{"drop_path": 0.2, "init": "kaiming_normal", "batch_size": 64}
Rows from block 4 of a small image classifier, named by matrix and row number. Rows with one number belong to one channel. Each number is 128 + 24 x the weight over its row's rms, rounded and kept within 0 to 255. All counts start at 0. Numbers have three digits each.
After each channel's rows are labels from the 100 images, of 14976, where the channel reaches its highest value: "strongest on" is what is common among them. Only what is clearly more common there than usual is listed. The data: drawn small creatures on textured ground.
# convs0: first 3x3 conv, stride 2 (model.blocks.4.convs.0.weight, 128x64x3x3, each kernel summed), inputs 0-63
# convs1: second 3x3 conv (model.blocks.4.convs.1.weight, 128x128x3x3, transposed, each kernel summed), outputs 0-63

convs0.67:128127110099146147121160183133088118112147128100113162078126123114170128103166165167129128156148128144125148135139119131127121080119128084120147128171128127186111136115102155137148137100128090
convs1.67:125158128142135139128168140118117105118139128094174144101095169140107147104129070098136116142128107163127159128135131142137101103150113129102142139119113138121155191125133096136121176133133128
strongest on: green; teal

convs0.120:117163125109165125194150143128094124132141119185166076135148115112115112144167112139131177118140128152116097123148093123111121132122143124117128121126105128128174166122155135171102130115108087
convs1.120:170118158158059175145171114135140167140128128149066137106158113128170128138146114133124153100141146115125145094087112127142128132115104138112154153145109118140128135124144128128144043150128186
strongest on: brown; orange; white

convs0.3:107157136127146099142170108162147131067146139146136115132128128126103144170156135113100141147127182143112099148117073116202150145145128126127129146128160121118136125125118138110148174128106160
convs1.3:128137137128114129109201131107144205105128105126156144165142109092123110128163144180162098134160145128128156126128116174128147140128148109126111143136128128069163132142154164137163128120105150
strongest on: blue

convs0.87:102148135171137133150088128173143094084128097143162167119171145113128128128115128110148186119112125070123098094118128099135128171125090128129097138135153137102131141150089128141113132147122115
convs1.87:140128128151097128133168120146134163153081128117159151091092143139147131116156109111128103094218104115122174128111089139125128165137091094102129149139111150128138106132128130150141105117107126
strongest on: brown

convs0.60:139150148169103132121136117123073125106187127129145128117125152101147119143125138082142148116186155123137129138123080168089128173106149099159101149131126128160135128106129128091111128091120150
convs1.60:139193139162115157141142128133147098128153144132153069135123082120140136100154121098127117122137144104132120100084135135134127144128135151152112118114124091148110115196165153121141129130149126
strongest on: large; blue

convs0.16:099088130212170128158123084165134139161103118138148123073134121137120115129128159118102120131145126158169148116114139114119137126134111095140134122119117084118121134148160112109160095113128165
convs1.16:136162167131137147150141105097145133128103118181132125123155104116122168128142100128137111146133141139163105128119128155079131132138139143118120112161122161106071136095146129137055114132155139
strongest on: white

convs0.66:155135111167166126131155134080128088111141143103128131109116181148123129158099128136152116126162090146126117140127137104128128171098147111189114144150110115102088128112115121128183128128120177
convs1.66:139123156116112124132129127120098144114115118084128091103133096112120177122144176202143123178138178153156128181159130081128130093120143128132127077098096106186118188122108111149107119169108141
strongest on: red

convs0.19:119137148128128108114114133150126128124128131110170099118169110140133110158153103134142150128120128109128113130128114128117152148128143143116123137163131123078086248164128146085135143134119114
convs1.19:128115128141095109084135112131167138161128130141128143121139104150144109117115133148128116128142149120135162132099121136136147164144148121115123122159134155097166139101152138111159068107107117
strongest on: brown; orange

convs0.95:108106099103161128149128117134151102207111121150128111156140123117141118147092115128130087089134116100128142118121128106124114148133131116120122133128116110128074141147175145211090125131127147
convs1.95:121126142121114070085063142128151136137105128151142133116146174162119112136138146120098159139085081112119128065140128143122110111132123167122138123124127128109136128128119101117117071128136119
strongest on: orange; brown

convs0.40:121121145128092076102115115124137148096117101119139121128141121121109136097128116108152139150146123129133100119152112161137138125184128161096128132127126112121134044184133131196137138149160139
convs1.40:131114129111125111101123141145126128125138167150100126210198158100128100125114128123138128122113160096135124118115128100128138114128156143121118132142139148169128121137124128130123191097112122
strongest on: brown; starfish

convs0.112:146126158124128150120119104136144174159128140148110117121139151134155153157155106153130089128069122163142148154101121164101128144128118108128111122118116123084134135103128092096090128083162192
convs1.112:092128127124132146138120136085112162148160137128139128102122128189131130094111160121198132128096169193156126119120113189128128119222100127128100113174116128141144128122173130100155116121129078
strongest on: green; teal

convs0.123:076108156147132089150143084060122130194130095126110163096118134133097128123112138117128121135111112128083131124099146142129159158135090114133175117121139122116115106119134113120112140152101163
convs1.123:134151135137090135109114116145128135119115142092159134128104161128154206128108092121135118128184155155156161136118156151102171111119147094126146126096191119133009121107136135175145107118134147
strongest on: large

convs0.37:128167102117107104141142128151124132139125101126174140141114117139165110102115120113147219134139135137106099128144155139128156165139127103098128128127123154102109106120069093098131094150106159
convs1.37:140138138096128128167146132107116122116165149125138110107068116102156188128097128118110168152106146095164134150152131117126155140127102112128155073122114136099109138097171134128152167118128124
strongest on: brown

convs0.104:113117184128128176122119132090101118162147141080121103096123121136130120140105135139164109123106115128093125205175101113097114115101122145131115128130119130122129172157128122164134109106104096
convs1.104:121121108128130125143114128132146128121111117099105170146128111099137119139135143152083133194116155091108163149199124115082128169087106129135128122138119135102194123165128099081148096159145139
strongest on: pink; orange

convs0.113:112126114140128124115101107082097128120128118104128111165104121153154134117163121111128115113152166107128185126197122131117076157134117159095108116187096099115128140128124142142099128161128144
convs1.113:121158127128111111128070141128128104144115115160108125153139125128097109112145159119120080039099158119128143184140120121144155158115115146128127123133128127091138145110121098128161113139139145
strongest on: black

convs0.50:113179134103145117126117168164100133199148140187128079144150128128129133118108137164100111108082082137136131103097099142144130110144123157138128128128138144097128128164139147133136124141092133
convs1.50:119117128192040118080158090115137143146113134152152165140097116167126139152115128108141130120125108115106121145115137141128135137153116146134111189146108142119168123132109111147103061118103113
strongest on: white

convs0.64:167101134141128128149104098192102128134122125167198117129105143132161130071155136172128159128128153105129180104117128090128135118161140133138138108138091125132128128120121125165113117121147108
convs1.64:103128150147112111197120143119107148127140144105134138105114091133111097128063111153095119111185117098133150128160171138118146152128105120117139111161120107183128138136104127117103159148128100
strongest on: brown

convs0.57:222117143149085166076128129131132139124134140134124116117135131133135096128130136118157106129119122168122121114145110107173117126112128123120120127132124193133132119111113059128136108127160092
convs1.57:131132111121141121135128126088137119114138142097128119044120207145128120121113135133122123189124127126132100124129130134136110155166099145118128133122107120157080131255126118136120132165122127
strongest on: pink; scaly; starfish

convs0.97:126137159200119126082110195126146131120120133119121141110118133139093117153123102085146134078128132110128151119140154137115148087133151100134119133152110157116186150111092111128134106141137097
convs1.97:124101136152172134174132102115109141130132121124128125083137107103133165128114133134123144130157101145147128123121121136119101068109129125145122136144121163128153134152156164106107121102166112
strongest on: pink; large

convs0.14:141068218122158152145118097128120123145146139160128128096102140072111139136109128123139106147121117137122114140138155083110136119143103095123114149124099128128099170135098157135118136142100149
convs1.14:121128109125134136133150145129148128140152134142175168118146107116121119078129152121128128126146137128109177106152118128092196120128109129116147129123119136110132184145090137136117122168114115
strongest on: pink; orange

convs0.21:143141101128182160139095149140125123176133138128128101127137128105164115136117137146123143113107129098024112132121146150131161092128105153153117161104134134134096087121157121140147132123130115
convs1.21:128110108161140148128081127122129092094097128081121163103138107116128147126128115141158136174116109141126145129207128158153113110116120112097105163121098143130145133128144111136092128117145193
strongest on: yellow

convs0.55:124094128159115126108128141118134119130100120114128105114113128160121156097133132146131108161150116124146101114113118128140115142155140159109140177073208183126130128111124129127120114210137130
convs1.55:123127115095048119116117142123125127165124126128129126160130131124108118115137110165112128099128128081133137119139090156128148133128114128135140083153094133124089155232104148179155094123113136
strongest on: teal

convs0.77:150078122149148173148158136132133118143130128105162115171156149154123136154158132140137125136141144149115127136137102155128114086131117097123128120144073120113171128085058184120120128129128104
convs1.77:117128091157167140148123135117115106154113143117105128072120143066114183141122149163138112136128056160135154072142128104128106116128115104137137118117111102128128128121114128128128128187140130
strongest on: grey; white

convs0.7:114128123127154128155128111128108087118143143137116141107116145103086119139107122128114124121139182128197114139139141128101175119146120128138204107118192160128092131090111116108128142130153131
convs1.7:142120122138020121106120118132108105162140118149107106064104168131128139119148084171126154103118128113141138168124119138114146144072157128134140152153138144094067155133128160159136133099129144
strongest on: green; teal

convs0.124:063141124113108144138126120128118135124095136112113137120113111176127180127112128124128122128141117089128148185219100132128103144147099188132116098112132121146121128142133146117114138135107114
convs1.124:122102110128171140128120154126128133125111114128126124177128147125121125128116176114149123072120131176132128139116113118130128220173128113153143118180129124128151124037133130131181118144132124
strongest on: red

convs0.125:170112138139118153125097096128104117140107115065128105109119133226160128143122117142152114118137125145134182128123136098159099126117171169125133098142130150145137112119131137141140116147147120
convs1.125:137133123109117122128146163124143134105119121102141125157145247126136097118105225157127098105115128144122108202120123118137118116159130128132111111143124116143082150162101136119111127214128112
strongest on: pink

convs0.105:118128124149131134128128102104123128065175167157121128147120165106107095112155138110128145098129103116132160116116128156157133176128135078146128136093102106142128133116121128056140162093147139
convs1.105:099118144174152177137142112122108106123112137121156093128087119099160117085124103132160149102153181128097107128159144106127087137107105142114112139093114128147125138140184118103122096128141130
strongest on: black

convs0.35:108234114135140150145109179105100110117146119137166109160153140127099124143137147135132147128113117106120117159128075118128136104128177135112098123137120130137156126136118116134118133116112079
convs1.35:128122107188205160125177171125125132122112074091154131079120070092116148134127114111146121153128119097143113108113165106160128093083150120118168112109159135128158121118134078115123144162144141
strongest on: orange

convs0.98:125141159160122109122092165169130158151120147117133118116141104108185128177154096155128120132091150139107148136120122111120137124138121117130113135105128116131134164113083095094128145215122138
convs1.98:162128128147128151116128114128118121128089128110095117114128137128169117117128128076128128158139153175125143168128113133140114128162128123139188145120112124109149136128101172137145163120139106
strongest on: white

convs0.62:152140122128115091128099115171167132159111128128115133134159132116110196156144095130130102119125154111136097143112123137092107128130160103118107141102160171110173149113165172172123146105105127
convs1.62:122113121116123120112138106077165119146161192155100123106192136107128076178116111143128120139103109141146156131138140133136144104095139142173112132104148123116164114109112145165088125083128125
strongest on: large; orange

convs0.69:132160150113126143070110134124135117123124128117131119108113121130111110141171123127123128168139108170149123187124128080157117061143122206104137119110165111128115160123118119120159132126134143
convs1.69:125128131128140110116138137096157110094109126128131135105118255119128111146128169143127108148121113143128141100144095124123157129116124128148124090126134118129182149050134136108134149106128128
strongest on: purple

convs0.18:113105110096133117154131098173113111164122128131160116146159128110119107140113188170128142140141135145139119125125119128111128133111123086143131191123190156141156082188117133109124105116137133
convs1.18:101188123125150083128139157121115193114145123128136110108118081136106123127128113126125125093142103095134128115108119143140145116104125119158079122115120128117130148146100128130169129127103109
strongest on: yellow; green

convs0.1:156149120128112114096132114145124131119124111136168117122162122125121133133129121134098128140128116131134114135155152094143138121115128144155127137131187053092183059176095107140117157123158109
convs1.1:124135124129134132089156124125163203150101121128129120091118190095134086178111130111131121094146121116128160087114134097132128123187161093109128103122130126101157098104158120133122150121126112
strongest on: yellow; starfish; dragonfly

convs0.65:161144128098156136128043187125118108149140135134128128155133177128144127176112099081108137105083146112132137144143108142114141125122121119161106136166121100111128128107128138110156149128124166
convs1.65:103113135200104128154102107115128119128129140115109110087138101128099102118112128092198143143095102170131128154113141106149128136137120160128148153151099120104182127158144136128150110113152166
strongest on: grey; pink

convs0.92:150141140096155125150075175108145140126115137156098140130114151125107106094115103138143132104128094128169162136114145119128128149086140115153128134094099113122120149115154136174082123195139157
convs1.92:123084131147124086105142109139114089133128170137133113113096128127146143142124143120128176161090116079152099114184107102161127142135122143123160118123118132146139118114102170123155112118095119
strongest on: black

convs0.17:137125102140184169125217098123157126116143103126106114154128130100111122137150143188109132119119121142102128128128074135128185135171098133134119120125120143113110123123146128155133137141113151
convs1.17:106173136110089140155111150119129142099124111128168155131116102128149118130134133227131096126141117131136222102136145188117169099114100113121124126110131124100162174128148113113102078138086159
strongest on: white

convs0.103:114143109128118134179176128104134121122093110148114128135118132147128136111091113137136160122117136151106144139165073131128121201132131186126128134144063137117111128139147123119116104085145162
convs1.103:102118110147136128072137173128123140105136121123125122216127150123155148107141187124125161123143140077135073092089138193101156098108121149130138105124135100110128126131121124137141122148094118
strongest on: red

convs0.4:115134135139134128067143093082115134108127123188143152110109138146078128132135128138126124133116106120112140134122111092128122117113123106128135124124132107128128124107156128173117137240125137
convs1.4:153118119124144125139143128124131167104127101109153120119140137120186132134131141128093167134128113061109125090147150139130141111128152090139194101099114121131128133103116197124155188099135105
strongest on: black; white

convs0.54:105128140097145128128147176112129128128149137153120154136117128158088135110155134083147119138107128126077128135152143106133130182172121152153133116143128128117082139101079132084128121112166189
convs1.54:112138155156151161102162117124108143134126132064113067137113177113146140096157145128142143091174166093117087134143151095117088115122123156105123119149109130159094121056138122108182127136093138
strongest on: jellyfish; black

convs0.93:091147130136153128136115126090143124128105146128107153122157118129190123131131128095124199124132121135127178110141118143128128178107100122116098128118112100103122153164156069155161121157128152
convs1.93:114078145167129161048116103130122146123134145114113119132158141144106124107097150093141164133131096165107122090111099088128120139128178118100160112134131148141190107141109111107143127145143133
strongest on: white

convs0.68:143109122130123109083128116132128118127127128126120128130090136082125233140121145118116152119133111125116131102099128140089132088138132110119197154128145169133113136122138085128122158111103123
convs1.68:120131144117120134119125109090139110138101128128137126094112153061162121121128088140181129110139109134167126093117124118120123106165128128169114123164113115101130127148125199255103138086123128
strongest on: teal

convs0.121:128128095111164128128190110165129098154142078109145145156138162125127119151121119148079103128124096128114136158129103148159167148161085140114103150132128140096147134131135115189133097130136115
convs1.121:113159141164105148082142092107128124149121105117159154128101145168078115105136104131131085139150128073130163147135155128107161081151165128166147144153140115126168128162142137166128062128095115
strongest on: yellow

convs0.83:197128140179111108099128128128137161115105094135111113124120145149083138139141128119096118177112128088141131128109095099134115117129130182144095137137109167141170125158111121137115128183128118
convs1.83:128113128128147107146128128137128128102075128100128128147134141128128116150128173128128116119116123090128115132128105141128146137128121128114122106133106119149113105251128171128149120151119120
strongest on: pink

convs0.53:123130128110137124132147130129148136118111113090117149146119134147116133116117170141128149149116127154216103149149136129131135161150124090120099114099152139181070120111098107174114092110129090
convs1.53:123147150098128128119095128128117104128149135128138113154143146107103103140163128068124135138121138122151136101125101159138192132113117127117128096127128137153118142127119090156144099125120119
strongest on: green

convs0.88:110137169108163098128130136115104128168160128136120128171143126128140128143128118171106071136161145131142159145121078182151128139133126117136105118109130134114112133114171112093149128113142203
convs1.88:128153128161107157090153116147078108156154110121159116110138051142102128141134150098173136150086142139113122128155142128128146143155117146108106086145121104153120153113128099117141114141116119
strongest on: white

convs0.23:114141106145111099111147104140170128153147143128128136099151114112197179171165128104122130128128120163117140128094101175115113101133118124090146122151123146117085136122141099078144143126091146
convs1.23:128131128123100140117157126103117119130140160127121128112132152140142119133128099128170110121125111235151121110123128114116117063189128128128135128167085128148141108112128160125116122111116119
strongest on: teal; green; scaly

convs0.59:141131128103118121146140158141161128166165117111128074124132147126149148158141112158128114116128084145120177131086140161128128165126130121133181109125100105115118119134123070083145098079136114
convs1.59:131125111128134166167142105117119108119116161123140111090149161139180137131139104072196137128107155189142112091128132092134132125119128109147124187112125128128163128140104106173134141128142107
strongest on: large

convs0.49:128081166148123117177124168135122158114119205153104150165145118121094172124152111142145128148138109128149110085124123116108161102110120128096158128123127120128100160135146103129120128094128094
convs1.49:114142147074067107098140088097126118128112128134119133149129104128147150094159093107164180153110129147125148089124113162128143141153158132142153144122145134110093146147134165128129106123115145
strongest on: white; black

convs0.101:128135164113212145121098116118121109146132219129107117080133123128116129173128138123129124106121089115134091178170130103123131141124132132122126128154119147117090125119119126126128128129155126
convs1.101:128110146097109126118128088112119094144116120107119193134134122146138113154125155137129124168092151139102176182161101126116135115142118128114117128187108137152139138142130194136140093134124145
strongest on: pink; red

convs0.22:134128053054063119126123133179128135129167107120128123190113128104178126145096102124140130128138148102119138137103094135128119139138132122136118132148147124134139134120123133151128128141109165
convs1.22:123143124089110094157152136128143141112157107120138090110114186128103131112128126133136116144165145102168134162125128138187132184107124143122093143105106094085151106116131097097127109132141134
strongest on: grey

convs0.27:128083169145128111128145122113113159132128123098120123118151100128136128122120121150117131128119148067144107132130207126135128117134130160141128136112131071082135103131117127161125181111190106
convs1.27:130128146117136112124123127187124176119102126118122167128119112106109144121137095142109127129128128134116126134128106125076132113232141139129126128112149164113091122123129132108125127114119134
strongest on: yellow

convs0.126:128114110125113125147131122080142137134120176128093121115172127128123085088143140124130114130132122161159115128118113107068115135129128104119128104125156193135106123120146128099128091142210119
convs1.126:137134128139125138128129143112129102173197122125110127137126077252117130118134136137123125170115139148105125125140121156135126119169118128107112121084125129181134123087125140086127131141126127
strongest on: green

convs0.26:175126156140128123121115137184135096100117103146113111098142119157150126147152140126141114117157182119156107128095140165091157111116125162153145128104107131137116090127138121141159112086063135
convs1.26:138190114124113111098116147121125133118119148163135113198145116128109121090153147160111114133100130118130145078114128159124135114122121147135108132145128067128128147198132117132117122146127156
strongest on: white

convs0.72:131128105132113119170143137179139156188135139064185109110148093122128143128124134176135141174144154139134128123120119137133144110159157145115096112134085130119130135086094098129153120130119129
convs1.72:128153134179057139154142105108114104130106135128134126108177156103094083128135118120171170123112144136128128144148116165104122140093128157130128101111105144106133151134136142140098134078157122
strongest on: brown; dragonfly

convs0.43:105102128072138121099123102109140133136132128118141134123117108159149079141154109162121130138104095074146111166114157093167137141132170175145151128134133177128134168139120131174121114128116102
convs1.43:123128128132174128144143142113139134106136114133133144190119213115125124148143131195145115151122132097118175146164119129110128109144132114104135099117179121094135128084112116093137105101079128
strongest on: large; orange

convs0.102:129115171115159115189135145117137175070133098150128092139128138120128135113127097118146136145157137090077108172134112104132128137119150085154096122117090135123158128128097138144153116136163150
convs1.102:128115151098128112128109116128112128146167112154105082127198118111113129089157129136137138135128183120112111121161152107155108136069106165161128087112131111134114143105132143142152100139127118
strongest on: black; brown; white

convs0.51:144109062132128113126139110088154119127143132225120128114128125140086126128134105128153147143092108120108165150133130123113123116144133128113117128137124128114134128133151115197111135137148068
convs1.51:142105095122120086128154120124107120151109067107101115128147081119131130128128118124118165153094132124106152072179160136128140130119138120132164138118122147101137117101119193129134145120104151
strongest on: black

convs0.6:129125134122183121132141144134150134141128134135122105104130118136131135133128108166075124129116141129153108128097102118163105121128153146121088106106238136134169134123147156097091110124115130
convs1.6:123146146103147117113123136120131171139130152119135152119136121123182095143162097169113116136120122137120128164146113162143118159084150114112092110082132123119196103113093150139105130089102156
strongest on: purple

convs0.46:139104121111124136138113140108128131137106128111115118124089100131128113110147127120113104124108129164183098098193145131237183156127107123121145122141113140125119131138121116111124161128128121
convs1.46:118138088154112068125148127145138144109104154116141137137124172116127103141131115112155165058137089165132128218155115133128142216121118107156130128105124091133149136107120128127115133101131115
strongest on: purple

convs0.118:132139076119128158127157128115158134106172128147155108124156110094138134128137140139140133126137152109157072131142155087155135151093128127106122203108128111128134070137113116166137149156152122
convs1.118:139094159110135127133141117099119176091123114117128131115164132103180118150128114099122156115132177073151142128110088086158160136082109086116153161126120128140133121105151128159174133111085096
strongest on: yellow

convs0.33:117115102120128135126137169119143128084133123135152046175135174121150159137152121102128099118115129156128145142124043128133129124168130123148117149148135091125161128124132119151125152138128102
convs1.33:115127128128128128129148105122144117128125063148145130128051116160128101144124140083145119102158181097128136064062145113169127128120112137128128129128122105119224128140128128128139130096146128
strongest on: grey; dragonfly

convs0.80:142158080119115128167157144121156114112117112123142129189121146110156161141128089182128165121124097173127156141128095110118103118131128098144096128130124067127137117109080128114155131126119142
convs1.80:110168149135128160166137163136106136128128110131141128123093166114128172173142161119129123129156101154167144164128128128157163153120097131111100150112129109102157129148128073091136137083118165
strongest on: pink; crab

convs0.12:117104147123108122175092132128166124131130130116109125126107134127129094103084137131148099129132174101115116120119119134215098125122125101129115185130112130147116128170122125109128166128069133
convs1.12:126126120161140094184127164154133154107113099128148128128182076131121119128119140110128136125114103139112122164138112153134111076100123123200128142123117127136158102129112121111183119132119125
strongest on: blue

convs0.73:111151133120138098149122137146128104082111113124135157116134099122162135128134181143128138139142104134120130112117124105134128092115152151135134111150139115196203096169084143085102128119101150
convs1.73:122160076170171106119182162118107159110133118124186174161135135120135107116127114097134100105172128165135151120120137128128128121153137095114128116116150115097134160103113097136166184126084138
strongest on: white

convs0.70:128128164110151187105128081155126112137128151124132105113082115133130173169108098114168128107130131104128155122160113138098128172121148155105137141138135201116119109115128142128089133124112104
convs1.70:126122134112101120136124112115138117128089117116118137172140120106134115128109189171144118146095156129135116212090117117125128131146100141126128133255127125121105113205128163169141103192145123
strongest on: red

convs0.39:040118123124129108115121120128128133110109125115141114132087112185130176091128142124132125130136127119125132150172132137083128171136122199101141125109128128158119125149115171112122120125128096
convs1.39:136122115126143117121122144107114092124128121128128122255124090119111128135111178140116116100124160128122134168120131123133114178132135109140133128172139131126133133054132106139152129153146124
strongest on: red

convs0.107:176137139183109121139129106134104122100128115104118172112183124128184126135091130163141133125076125169122131115167115153103076141096129141112152134160135131131151106134119087121121120121115123
convs1.107:116128118119170121104135146120106139073157127114123137066143101152109128144124097092135120183112128130128126165119130085128124137145098128121129144164173118101128128188113072117113189154113137
strongest on: pink

convs0.42:143124099122118137150168157094120137119128161128160122096152145127123123125133131126098143144101137118122095126138147202153118124150120118099111167091200185076112128138143111128127136141116123
convs1.42:129139129137072123110130118113105161172126121122130133130082099175101123140115128203126134124119115126121128155119143205146113110123126105141097127122128125132163146140128190128120095104137125
strongest on: blue

convs0.119:141202163105146117128166112128120130159113118098151128165144138146119114128165166123095126113128117158092161111122109124145140084112144130082159146135114122109121125103107128075128163109108097
convs1.119:118166138162130122100122176128124130128133108115133107102109097085118156110146104127148120094070095120137141107122128133134101118144137137147143116120099138161138123158141119115143156156053119
strongest on: white; pink

convs0.8:140094118128132135127115128092105162118130128169139117183119118141125118133120097091119117135151134104124183139117041109094124086145120128164140128149118104126122128108128117160138146105156179
convs1.8:128110145117141106142094139134128066118212104128127082085104121128081154150114096170091138128156175113117093135162135100132106134112128173139145128130128155116166139096150089118162122149161149
strongest on: black; scaly

convs0.56:121173083094136132107129164135116127128104141105132093166120118147210146130084095107123128128117156117131128120154128137167125134099111119157116095096136141097122112128168111157149128165103111
convs1.56:168101125130093153106182089127143136084122111079135099132085118128080132112107118098168120160115128089162116129132187149112160138152139112107146108131125110164150123102148119154135086087161130
strongest on: grey

convs0.2:039123122128138136114112110082124128158115128131085109126144095142123129097122134127205125127136128122118138150141121133128124144143103168106131120110103100132105167181138180132131132120116130
convs1.2:123128121131122120130128167128128115118143118147128128226130128160119128157125151137124123094122139112127142117126119127128113169119127130119128139106111174125145132007131106098140104193135126
strongest on: red; orange

convs0.41:172103136230140155119136115096131119113102128128076125137083117180122146128102132096158130132128142128137140122131111136109121110143117160124099133122069169128121112140134146128123124137128123
convs1.41:125113150126115133128123121128110120088093125137115134217144068128118129139135202091127145115149133131134116154115108147131111113109121112143133128151108104140108118191124156123143099203119128
strongest on: pink; white

convs0.38:128111105118127135142120153149159128153070116113184133088134093145121128170118147110157144148105119094164104085119162093114118126132110137136156133152112094099138152197126128133103112125141136
convs1.38:143136141100144109119143126152128103155125123138114112174115143119101100134111163099135138108163142083155110139112165128117135117141148119111130155128146118145135105088120138141134173100128103
strongest on: brown; dragonfly

convs0.47:139110130130161143137127100110088123168128128138120090082121161109120135119150104167135141122102079103103158137127096085121150135149130117118135128189128126155119128104144145166113128118160059
convs1.47:114128141169081122181072134128113141136142119116137183093177104156163101104123135166128105124109104136116191084154147136107160141106116106091126114175131154140146135143109130156107107145121079
strongest on: black; snail

convs0.78:080136131107150138108166105128145154119123158137133119143100149175092154111161133116118128128128108109126141140143097093113117228142114138143083134099092128123128134122095141112136117095135138
convs1.78:146128141158146141128120184149112134143121126127145115184118108115159097128125207128118141128183165108118105131124136128150164131144123108123121124147128136134147119073117066161119144137142071
strongest on: red; jellyfish

convs0.110:163121121155117128119114133128128140126107086115143133165121139128120127099152212135134112128146089130128128145156142116114094136142118150123145121139133155237102115120128128144115104132107144
convs1.110:137144101151128141128139150109141124123110128129128128170120122081088126128160168117128106112135120135153128121136083115121128155122119143101117133150103099143094156158109138128123128124137120
strongest on: teal